Weights of a small sound classifier: 26041 training examples, 5.0 epochs.
Rows from block 8 of a small sound classifier, named by matrix and row number. Each number is 500 + 50 x the weight over its row's rms, rounded and kept within 0 to 999. All counts start at 0. Numbers have three digits each.
After each channel's rows are labels from the 100 clips, of 14976, where the channel reaches its highest value: "peak on" is the class under the peak. Only what is clearly more common there than usual is listed. The data: synthesised sound scenes: up to three everyday sounds over a background. In brackets: how many of the 100.
# c30: last pointwise conv (model.blocks.8.c3.0.weight, 256x256x1), inputs 86-171

c30.152:503425548446481555535485442486520467461502513528502562554500482530570569540445502529483490446473484576597416603518432438596552437483471453453541527565571541527433506592490579535572492544469459523409413501476545470468434465508449555538493463521369478421576545
peak on: door slam (29)

c30.146:457483586428507451536498489533495510490532503496532475596478507466561585554591453503533458430505506504445616522529507496457559517539517383552493575578462474448450575489427493462436520501450462444487521402414441474429488548484436549478568469486569581452483499
peak on: door slam (25)

c30.233:460512429605623515526417477510482416478597497443486470526537502493544481469469452491484557472468465530448556492536474517481505526451615627505538408513500418372520488518501525538545480495481491553548484427487521505532522552592562449605467523502502449442469577
peak on: door slam (25)

c30.108:464509554539443515536476465446517514514578500450421536461488432507530473550441530519499497514492537536541565473468489465465517510471533521526427470454494398563539435559366440491463529429494491491497497617509433494527511455498488505462592500558442539476439463
peak on: howling (26)

c30.253:494495511588487477473552467452414569432569508442518538453491486498446569492457547499523466522438517513514533465534459468440517600429489470547519496507501519421426495686509483372609518574507477446505371427592528470553571490526535509577493522511515449533466518
peak on: door slam (25)

c30.19:476485483465616508518514512499401535440502464565446492550484467464539514560510611460508530506484463481498421410494426444442545552425546475626482476432575453478437521493522526612510454476531468501525473429450470486515525410461475568520491400444463494513522548
peak on: door slam (25)

c30.127:500551609570632480513462459494629513506463468486499453497504503517614472519564523449525548539589529485488507563510362570520487447597584459493504553526424376569593499567531491518588478525561454557497550452520498418482550507448564516585531489422507416464464580
peak on: door slam (34)

c30.175:490492491516456475492535399577471467466544395484462524493550551580518454562472500508519559485520476548596500544569516546513535555456450477431522509484532614485521488543547479417488444581436509455460453539411469502510462491480386517431600478495492463482568434
peak on: door slam (30)

c30.170:554523565505576414585502488486499405588470595544494463508493492477524494614615502427513424526479476529567511587516508546588472510513432522571546525489476494510499527509480570541478521500526453442521509540474504532466544437489504434627453468434502539481533553
peak on: door slam (35); glass breaking (31)

c30.66:580508517459530520460513446586528590572545435446538512500548504599566471502484449528502528505445416489457432620545442540514465573456547485550543539546534490474538456474569535516560453535495459532545551411579571504432454512540539477485523447418537607480590567
peak on: door slam (32)

c30.20:520491584516489523521487517504466447492431454560518568460533489502479550469497462495487554521441480524511548570511579558500494427628546549523549484440381422494472400460538434432435525424521553520516514435440521441509494529547437456599466510565481514506464618
peak on: glass breaking (40); door slam (38)

c30.219:490572514555526484507514531547514486484554596521541451521564389521554522428567621567508533619484596520561551609558432481490447520550537552390512489504500471488450526448465520492501564536451436493537486566546471450485518516471545469533491422502574462579612535
peak on: door slam (32); glass breaking (30)

c30.250:533582529515458486504484565508515435504487415519530507449484536436503482599554477490513505454461488454653525604593459504498467620586543526557480538420425524508466543408527473465492446474427484547485481433489512567463506505502506577495594449519512489488529489
peak on: glass breaking (31); door slam (29)

c30.75:503579500503450584548477505623572478524487443496575486518447530477440546441475565493558498546451483495495498552508500428558529392536458450469587377480467454370423393546495452510472504538546485439527538439575532532558533490583530454481508555517550506504566567
peak on: glass breaking (35)

c30.106:510614517404452499517444485466631543496464442517500531480439500504460446457482465436464503620496442603437555601552481460480545490560525377502542554478592391455483497504570452475465486466483539506440525499546531461435550577461471498459486617509426453439450550
peak on: door slam (26)